From a checkpoint of a small image denoising autoencoder.
Training: adamw at rate 0.0047, 6800 steps, batches of 384.
Rows from block 1 of the decoder, named by matrix and row number. Each number is 500 + 40 x the weight over the matrix's rms, rounded and kept within 0 to 999. All counts start at 0. Numbers have three digits each.
# conv: 3x3 conv (decoder.mid.1.conv.weight, 192x192x3x3), inputs 170-174, a 3x3 kernel for each
conv.79:498509495519525524500511521500498500501510499505501500497503506477491520499500504500501504499504511505503500400517535397498493479480492
conv.80:479503473482843536479494472503499500499511500500500503500494445501629498451504463475511490506700500499512476523515515499515498499474479
conv.81:510522501503492491506502478498507498504503506506501503503501545460655684502502506503525500507511501501515498404392523451455512503492482
conv.82:500504511499502382499520499500501492499521504495500498502466499506574694500511503490477483523511500498506483463467497445496470484500515
conv.83:501503503501500508501500500498500500500505500490500491499497471495524498500502497500499500501492500500485500500504500496499488496494492
conv.84:499498501498502500500500500500500500500322501500500500500508500500507500500533500500509500500467500501488499497499501500497493508501503
conv.85:510499514520502484512502500517519511529528516512517527487494501469495616502494448499461499498488460501500498487490495489493494482480480
conv.86:510500479517540521516512470505500500500500520503501507493499484403535500475498500501500503494501516501518504500501495498491469515503490
conv.87:513501502501545527503516512500464486492516500499495489513546500497540496525432528498499497500502504500504502500498490497486503511475501
conv.88:514538518502523660559504510503501499532508508500501521512521397501500448468378429521500534502478500503531546499504498499488509497458497
conv.89:517517503502542512561503501500512501500502500500500500501506510500447457511510516502512517504501503499504498497479488522515522498512501
conv.90:500506520501523502500491500500500499500437499500507500489502511476463494490598500501502505512515514501502492499503491494514497500536486
conv.91:510496483541529566500519530499498498499589500499500498499453502499438496504402544497500492519526510500500522504721504512528516518432519
conv.92:548488503536600500511500501500499494502509508500499494494501486476325257499484493501500480508499500500496500355555513376525533461502526
conv.93:512519497467509494515484516496500495497493499500486498489495407487577454470506501515499498506512499508500498481492496488510534516501502
conv.94:492544502497623523451500484501501501501550517504500497500479489508513510502505505497505499498595519491499490511596513499549503480510467
conv.95:500500501500499500500500500500500500500496500500500500500500501495478503497499500500500500499499500499498496502500504500498499500499507
conv.96:508462501519622517458482496500500497494495495497498487499404501500495500481473483505502509519527500500506505518540511605637509577499516
conv.97:495500502525506540487485561498493500497472502495488502503440475500482459500490505504503509519495531516488516501463451508431465564506503
conv.98:393478448476488427465433382499500500498422501500492501488474464499366360500490434510505502506539509506520503498489494502500481468493472
conv.99:491498521501489503500469501501500499500506501499498496549718511568595599519503518512500489507515528499507494573100686539396515504517488
conv.100:582648621605561584637572706543521590519500533524499547473161534500489536499496488499503498500488500503544507450636478548617503509500484
conv.101:501499502537775504494505502499500500499548500500510500520479541504330497395500528500493492502563502503506500490522506515560525498493510
conv.102:485442489444368484464479467500497498507462500499494500500500478572500499503554513500500500500518499493500500498500512483473501476501504
conv.103:494500445500330498497500489505510503497494523500493507498496459510660501500498497501533500500469500497499503503500500488502499487529496
conv.104:495502500500610500472494493498499492500499497498499497472503486497505500484507495478500500467593499487500483507501500500508506500503500
conv.105:514550500517487553498510501478497499497498500487488500506514409521509323505447362500502502491501501497500493489480498502501482457518495
conv.106:481505501500503505501474499500500499493565497499500501559501487472500495498506499497536502499517500514525452522508510499517484514533529
conv.107:504513516517665623492455497505502498511511492511505500478495480409339472468497487517526527527509517503537500503577499504514512551502509
conv.108:508500492590487614514499491501500500502502503501501503480460449500403297514498462491499503488481503499499517498506507502485502520514521
conv.109:500514501502507494475501500499500501501499497500499500496500483500504500493499501503501500502621505501500498500507499500519502497501489
conv.110:506498560557766500494527508496497499500494500505499505501501506496573498500495504504500500500556510500500495492476472472508500495504471
conv.111:493529521507444470482526498494516507501499449501500499493498506543761528493483509508535510504502508512503504459471500471504410441484480
conv.112:570578605616369512602534561498499494500500498496510498487487506422617474502474431499507493487484498486502497495507501469492483497507479
conv.113:575557623589808609552621639499499500495527500492502500499556515451521499504509501441473469464496446392446450495500501509493528500454500
conv.114:514502501536498497503506481498473499500501500494500501501497502503382510451510511498500479500629500493503458494357518500522502498534495
conv.115:292264261421333424285350331519498501498523507530520505490498464433416476505524509500511502505501507503517501501506494540525539500497504
conv.116:487507479500327495499499500510501504519500501503500511503475501508500420512490467526522515522484502509500518502511501518531521516507510
conv.117:476559494516501515489502500500500496502477484500500502509500459501544500499521449514505501504503505502488450441494503463475467461523454
conv.118:500498493504500501499492500511500500499501497501494499499608568499541670485499501494495500500503502499500505638361523500440500507502472
conv.119:489469492480557500448520496507500504500510500503500494501502501497538509502500500501502500506499502501500503498499500496492499505501502
conv.120:487493504504507501501507495474481473496500501490500499493495488476428500498486499499487500499499503498493493501524507512523510497498500
conv.121:499502495512543499499500507501500500499999496501500500504508501436531502509501508498495509504497502499514502485497489490483500504490500
conv.122:495512537490556441500539508500535500532471467500500500506451509528471572510500642500505507499493508502520501504470457491492493497499510
conv.123:494500497500503501500501499500500500488497500500500499497499495496573497492500494500500495500495499500463499499506500495485486499499499
conv.124:504488453505509502469418500467442467502498481487494476491509495477459484484465479514521501556527505498520485504500516490496498490444463
conv.125:472495496493501504474489436497495500501500500506503505501500500501412492485496504499501512500697501505504498497486500499498516493500506
conv.126:556500481501503508524508498491500500498500500499498500502500469501493387493498494484489496522514501501473500496508466545500452500484498
conv.127:489497494487660500482500496500498487500688500500500500463485488501501502465488460501500503500700523500561500500517499491500497496500501
conv.128:481500493498499514493499521399384383475392413449454418497501491501488500501501502505510505511509516505504511506510502490500482451491476
conv.129:505500499530481504498499498499500498502444500500499494487500514504500500500501491503510501500493443500500472488505486499477498499445488
conv.130:445429414499427492429409466501500507478461501500499528544542439476698465500599491413453431500500475434466448558409511530424514500377499
conv.131:500565510495497579500491502500500500500495498500492493505474500534178508520501517455489457479500470460471411489500498491500489499500500
conv.132:476497507504599463496514492496496514497493493494499506508498497511459502478496495523580562514500514538565514533497507526446518515469512
conv.133:553504535535605508525505576498499479500494498497500500486514447420440488499355500487468446438451477478487491500501507509450504489505505
conv.134:502517502524540515507504502493498493491702496495496498497499498501441499501469500502501504514569502503506503495500500480501489514525501
conv.135:510516500545505523510512501482504499493499498501496496459498515463473421493496508506529522507495511503497520445499513463501522500498513